Rows from block 2, named by matrix and row number. Rows with one number belong to one neuron. Each number is 128 + 32 x the weight over its row's rms, rounded and kept within 0 to 255. All counts start at 0. Numbers have three digits each. After the name is the row's rms in percent of the matrix's.
# gate: MLP gate (model.blocks.2.mlp.gate.weight, 1360x512), inputs 206-308
# fc1: MLP up (model.blocks.2.mlp.fc1.weight, 1360x512), inputs 206-308
# fc2: MLP down (model.blocks.2.mlp.fc2.weight, 512x1360, transposed), outputs 206-308
gate.457 099:170155151111097103083140190185080104117157141137121135123174124159142133185081151111139126132116109132117117200172156138116144080159099086116189139076148096113127164142153161149090151123122131153168100117118111094056201187125111184128119118185152097095148121119165168134125124141096159137124134134161120136163
gate.458 099:120107087101122145138095106136134111159146209117085150147116154124110124113147109141154161162128088051095108130140132148085112109165142166069177182146099191151100134135149098165145116149100107164159147104083146128172151156102115130122125163049082097101096150118165115109133119124139154138197119155193095165142
gate.459 097:127123115154168103150124163137142135109097160171139129084168150145162141102138090096149118089133114091136117133099168157148113140152118127143203043177125143060083097122120170185113033075135160099164156178107161150075120132154099113052157152109143086125096170084125115166085119054124144116097113120095089141122
gate.460 103:138119129061148129182109135073141133143125161084090143144097110063134132109129092153167099122064082153135133119139152152140127156129112083136091158129185069150181149115106134056152103101159197169142080104206150053138086140129182082129131110148142163086105085107110077164133152119196145115103159172103108109178
gate.461 102:119120122115174146140134072091107112114146142164173141067101092126143169098147158103105127131073153144116145090149142150112141142143119123109114116153111128152126146122150064153109090106159112108126101098129123089160126126134141144128085189084080201111144143104152141164164076148163119159152127077166133183081
gate.462 104:150136150108191159142107150145133120154095113142152183085133159123118152123192093135162114118142098147127059120129062119101172103183107154153084165111128178084146084132115124179085099121135115137146120159128079145150149123169165167135087093154168130093120160165124123137152160170099077104152168155128181162122
gate.463 109:050163108184120126157113117132121135092067120134099114135100127180125185115139096141175175106056110114111083111159147108134148059089188126123152153117158166137058172106115125104134170170148120145135091123130083144085091117123173170117165084120082166168088110145120139168114091156129125117071056121145084089162
gate.464 096:167123108154087119163094098169122113179144151104145095078173137084073122118128145159188039201126155148115106127096134083151057148112059124083124127198085175120115065162144133124088150068134104135135118134105105148190098127125097133121154160173118113112104150114119080054153123099100143106129094113092186116120
gate.465 101:133198134043159117127155200148165150140170157165090128156108106181074165097153104151116158149087169129183164101154122112166145127139151120085122155100130136139052091154097093093108219132090138154167021142189177106089162125087132085130182079147159155163152099123116124088162163124149179200104135131158083096172
gate.466 093:139122092133124142166116116124160158142060136150118204138082107098205074148145107148125118157120125127117161152091158189108091121132137153098125114103098054132100112133090197122112086133137154110162106139134170147158178097188142110120179134136114157104134169108109100170149122133073143120082227074139161105186
gate.467 110:119104124113109117182150054154138074164141117113161170224128138102144154129158116104145156079142133148117145123126135152171161151144151104114143104142138176144184219094149119160109117114115131122159168099100142118169123170190147093101164162182185155193128094128135116217182078111155106120163101151147105146141
gate.468 104:183137055117169097177122159158066105137136146141067167068104181101157101101127179113165119132092121102126140098125114170189140143141132128163138102145126147092181119099093150138123162031176103209148130100170162110116089131132146083141158139091118176137122142127118130161143096135146150139094098144093109135139
gate.469 099:137157142144125144136205158120107113138167139137007109147135134113159130072130094105087090127092117065113102097213144070145111132133136173128037109111125116122133090139127116069118111178135131152128124142134188094111104132130114122115092113151095173083099171140188122138130211170160090162129104181174162113041
gate.470 105:150160136192138170153186100209124134138167178120151106108120120139074168143132147159162118162184123089145124140122175098197146149136106122110127204120105106119112127097186094099068180128139145137121106114125147144130120076136162090118117186166145145145042133135133040100150138113163151112144023162124133112101
gate.471 098:099191141123127120122146096083158140122085111123193185110059112141087100117169149133117162114159077138164124150081138148078146120157151120085187129071127170145124147111106132097177103164152159137179159096157126161139174074154119063091142147187172122117094126165102195117153166135100110150099129181133105079175
gate.472 101:127191101146117142118134198147141187161139068148167091176074114160126214198070132153092137123122106159155154103152166191129139164128122102119124162162145167149106125147170101098144082177136158172172116169151134138137146089116171131134087121147084125112135129095148142094190135144139124123117154155174134115102
gate.473 095:108089189143110141133188153135154094135162102035140128121171061103121113098148161113144110117126151142159143144117076101125183126123127085123142119154082159152090125121096048073124155137120144171126148085147160094152097163141134134161118097055159156080077091093170138143142109103159144100157170204093090159110
gate.474 095:127112144143144192185109167191118122123078096167103120135096183106128150095131130169094147164132107170167129101090134149141090129103119153092050132117130144132141171168145125163105141119178102106133079128202123147125131120146151169125176102061108125105104136046167115131171071151144127115125103084129076136228
gate.475 091:129131085147125107140144081095177113099075149141138138066128154181116128179134122061109141160141120106149089099148136147179131130183098092128158136149140146079161146109104099176082164097154152154064140154109118153095126080097213160136146125113139125113109121127107097111069107172137099110133145165139194112113
gate.476 100:135086113156160135070184142173143145163101101148074138158132129125168138134152170119088093099177101125127128142136102071148162145155162144150198160130155175167107157130132149031086141121130119167144142162157082109110129135075134165114126109157096069190106162168086072176159118086113145122065126144126137136126
fc1.457 097:112088126167065174097198074128142108135144128099143114154092072138080086126155070138122108162157170108102178074102090174101119139063166112142108174132122161144075103126091119152176089170135096143141149107175150141144106084138106101171120130122153253156094134156084114174108127159142117126095201132171145123110
fc1.458 094:157190185143136130184182104107140154089128146174095154136119106155107142178047142090127064060098107117074078133146114104165106090141153154129140155162101162117119166138145082114093192110120115122095098137154127133087165147167137177145119104178173068160121168118119143041157137168117168153159135095116189109134
fc1.459 096:118113068095072092097097156119129146132125097120171098125112130133143068095130134099082132182113102112126160156158120086108127164118082114145128131106053119117120098106117103071179140155147117092105108110116146157099184152082118130103135089166154100030088108143113046142172164129132089129074153158116144155093
fc1.460 101:087134081096137109184133094150106133129128097090127169148201121129157113132128134142130123170156136100111080079147162129118127123102118143130082142149142097138173158171128156110139180135113157099126145122186114129120100103122113093122109124167095137107079160118108040088139168122139155094118208101149162195110
fc1.461 096:046146135136139191121121159107153098128125108190096139069097120163131145131117118150146164172133137150181097150116134136149168148105104136102097080131132156125136147121114147174112117122100106135138106139128136016145172096108175071084117148133097129094137114105131160136161165078130119165125127097154132145078
fc1.462 104:123135138123109117186065123187124132206104101159109117093126102111071157117174093164130118159137166173114098109180104118177194137121122185130078113116154179105118081148096129199140152103133149141104157137182155136133134107184160155069070130137139215126133149151139146128136161135130140177148138130099153149132
fc1.463 108:123094181117117146097137117098113152115145121088114125125117147080182130101077113158112107183173176132107172145183155145156090193115110119108116042148130060120158124181115121134097068127134144144125188174098124101165144151119131085099075133125137121076119119132169158179133155112156095132146181154099164169095
fc1.464 097:132170173084143104089171173141131146158125133168121122126085097124157117143086163182068071158145155150092147095123117205129082162113166083130091126116132121157113078099175121152133077087117114150131112138210109078171105079144126159138085103122141095126099085145137128157122131102114136105080170086115138129207
fc1.465 100:129096135152145119206112187121166066128171141122088119157141161124164098087096109136145114150158143092154118166113122182157145071124151110204191132101103094109175114125119110165105149142082132094144100118130075147144136119135152190107108131105143142112089126215076108147115101182170129151135173098142114138137
fc1.466 095:119176149078099077088162091130119132179100138174116136160110129117120179107074158170178126034170126141070112129193094116097192084176174123118160105146096177108110105059132146094143127090163089085114069124102152145137058168123134080116126114132155060180137088077102126082103179134162108108125065155147106110058
fc1.467 106:129143150141113151083139132125121154096155133158095165095101115149106142137160136099155101116137176129081076125106110088089119135098085171083141155155131177199168127156102131136146115120100136121128149142103087174155123128096090070091129103184137108195086102164109095115139033132117180120143169123141159119157
fc1.468 097:159155151146179132073152203188130139136102175112159123100081158160185170116113163152095121181076109066131110110135141188111125187152155146208146086142136146089134148120142109165144201123134073133132136046135131046159137198203089165148130122129078119168105109087117167168122054209128245119075131100124139114160
fc1.469 098:063187118069138185108177113089116124074134162162122083116097115145138154138097124137102098094086192128146130100143110093127169177109138128118126139154117142103107123130105160094063123153147072123148111148123109080164062144157150174109156172143147140129119168177184159150149140090127116147169119092194185114172
fc1.470 107:187125129193148180109162092255126151115183174087128170094118152153143201107154128152132108146142158064195144155144144126110129113126181103137149184089122135133092116133119129082108173137142128169143083175179084106152152096165095056107124162206153127132075114124150028108135147124131139118151079133166122135120
fc1.471 093:130134102092114128128150101087116103127143140096141178115137141126083094140124137061148079121154062138140126136074100189114167107127143112062100105092120113183152161169161119159182157141135116088173117125167100138158149106170122159092153143121171138152111098188133180191111147105119109160108115131144138162155
fc1.472 097:160156190069155134151095145094166078146147171111162136118122136137157152118106140118087142175161128140174107163117081130123139152060171159125123141111151153104138126086098075133149137089110123124131069124101155171130132111135142131149185138154132085135125116140099114129049155086102077124113125133139131131146
fc1.473 094:141144208179143126147135120128137176056116095135113083184120138187166107183083166061140122156137112089167095145106095145153150125136154152153119089150121135125168125128120182106156125112118114149187166122152114171136156107132129100082159075109136099104146163109135157085137138102088132125184133079109116091204
fc1.474 092:131082119109122105165177090104116093117140120146147098132100137099129084165118185127122105105095169147105150131144124104149141158164116165124137062167117146149115094135126065181105126051061130157106093124106127134139132172136135134140078136159107140172140070217060085149141133119107144094085104148086131156088
fc1.475 091:135173143111141107095120087086154157140133139066161085107178166120124128081131140079154133143074150171113093147121087197129134132089169158131141079163118198115086132113195114112158140084117144170122170086098158130118182080094113083108192152143081100132146114148136102142112101178106099134185091124182127138145
fc1.476 102:082117152098136089063238090119129162110177096169115100121176096138138060166139140115025160129186142125115110156164135094095186104136121138086138144082200141139069143128107092087129184092154094121130089144136161150111092101140123095138022118146098125131102088182106107116142116140126180095118164090142104118086
fc2.457 104:137194119109084092114110139128168101159119131146149107129068133167090111169169089131148140126086122125077080161122081065102122107053102083134102186091134148114131129155198147087116134109128134201130163150137122097055093066145161118135167126132085171152139087112093077110116081198086157141115104155119137121126
fc2.458 094:138099108098131153163101116164136085149118097051102138148145137084088141105099099112122091140160168046149105149157118123133159123147152048189167168083169073125170103105087139170108128071142129180144096052090095134107128103084132131111085138152130167209088141126143100150131125083178136099130166120137148133091
fc2.459 098:140116172104083172131185116123136073153158108131053087134074088120140136118131109163094156178135097136127124076112105155137101147124137114131117123122149149159138102127170102145164173128114105149106139136136163125170125114095124141154128152089076125152151156150129118128175132147169143200109178090149129123107
fc2.460 102:078135194137179086136122045158096159161095080144145151101127103126104101129106109137114132120174119157095098096115135131158123165112130108108108169152172175143109145067171147131162110132126107106155136160164158099130114114125111141162130149121055145159153174111135090158102116154168099102152136111137200173134
fc2.461 099:141114092175104166147138149205186115132118101124148095107072082116194104157144079167117115169152142139136170122107128141079106106127094177172134135132154168155160143118127166146148144167163087110150124172136168136103119114144113124177164074107109069056136141167101158127069129174143092111102098065080105065106
fc2.462 106:161118115129088117117182154100158118118138098136127133164162074113155139076078101096102132076140156067137168140115137157073078133141156133149173122105153080154119112128137151103110118119092142061127121089081132157132152143132129095145133112080126124144095113105131159114126081104075146124121169174098132159115
fc2.463 110:113123128117133185156147139118162109145162161136069133156067093110193172128114141212107111088163205108094165088102146098132200094091120168131173129215067129108122157138123175100173147148123210151109096173139134125154154140090190084154125102113105126159172140068160151101140173136105162172160117100150159139089
fc2.464 101:095168123146102175088097155111164117088123170129182107141085072110153105157162139091103140118135117094134087119148172089058152139087145091104121166149095144107169111086129114132123114114040116138122146142097123121142158160154139074169142130075154137135058118103147154101136118175143124154146107205124165120139
fc2.465 096:049132112085089121156128089096131098155171130136131107093136149168094123085087145169089145138148209128160110166176112178140146130184085106141104117174158099081158082129103109068093122091062189108142151087091168082156106124108152161106115110118111057141118112147179115116084099105174156131132064180172147174115
fc2.466 099:133141137122106147145114140091088134123119151137110121160086135118122152151151175157154162134178079122113109114117133143126120162125113142104056132123178118204180093139066093136127058117130159109135136180109132113064119083084147100106124178141104109078140195116126080158126139161094132171136139109137102097105
fc2.467 104:162119115124137119040074111158203076180092107140123115075129161151153161091152165092060144117131124120076089142140180083107093111132137132173139162120102161082180148168117117163118135130167121117081092163090143098133099030174142056128164067106149137141097124174193144175075161079107083123135115112162160169145
fc2.468 101:105170138157156071140096158144141095126119146107146105146118138110128185118162179112114116109103144107070110214113147194091136146100162159090122139175137139062133075166134136184063107085128157156123104086108109091150121194120148142116128136131130051205105096171161172155085155115121123122092154170107119147085
fc2.469 096:130137078162140141156138126158089165110114173100152079142106143066133192197131110083141149125142136197053117132119110184117080126091126135134169114065084156134097230127123115162120154114127161135117090087093093124142119123148168176053088077104146096121164130131095143127116145134132121113132116177123105174120
fc2.470 100:154093107130153145136143096141178065190119200086086158140133185094085147148123137119190132120121136150147126102113121118179082108132060136159137146131177146125126123134138092181119112156211133124158138184149122122146135114120079110146135158138066107181113095157093105124108129154094118127138129141077047105122
fc2.471 100:129119114121123130117161142154175146104148106082156092075171132086088198139096143156144161100152134136133134111093165093136074092097075127137166099136150085115128160138147137102099133120127144099107183138152102082128056117118124143137109133193122092143114117103119094097109155092156125076183118146095135152184
fc2.472 102:106114142086167113116063124180117088143122145142130138092144206079104114116045177131159121096143165125175159077122173124121101075080135216134120166175135146166093119177151093082149096111118128171079167111114163078136160138124139092138113165087143163090067120128092141161127126101113165130167185127133096087094
fc2.473 095:084114154136187118166116108159199151127142089112171144140136171171225119181032110118151135128135125125127191158171072095176139154150152156135121131191152090173210112041131131120155128123152136099134138147157147086055081105145127120120161136141160106104160109113134153111162114116126093125158118120127107127150
fc2.474 092:154105138175152158139104124135086103119058184103120106112161080072149095103139140136100169191208101111122078123132193192143164093106075152117086108099161160116140120124107104121144083078142136166092118201129113120091120142145168154146141124108125167061176136136155107130145091131086150074122132117098205096114
fc2.475 089:080177116112130152142133175188115164173068133078065139124163168119111166119089138147072110100140132162111118172123105115108128158081148188133153176130072107157086110133176105097054123098105089179123108149108091136156099132134112138129149112147167118152138179150084105207109115139134070127129139158126147123100
fc2.476 103:125130146119190087050121111086147109083131123127159146071143125143152116075081148137138148092135168116148147153134129073150160131182103090215110144122117110139089117087091146076142120114104096120162111092060130155090174143137087168156115107165107146076165066113149154102128124144080094102151096101085181164152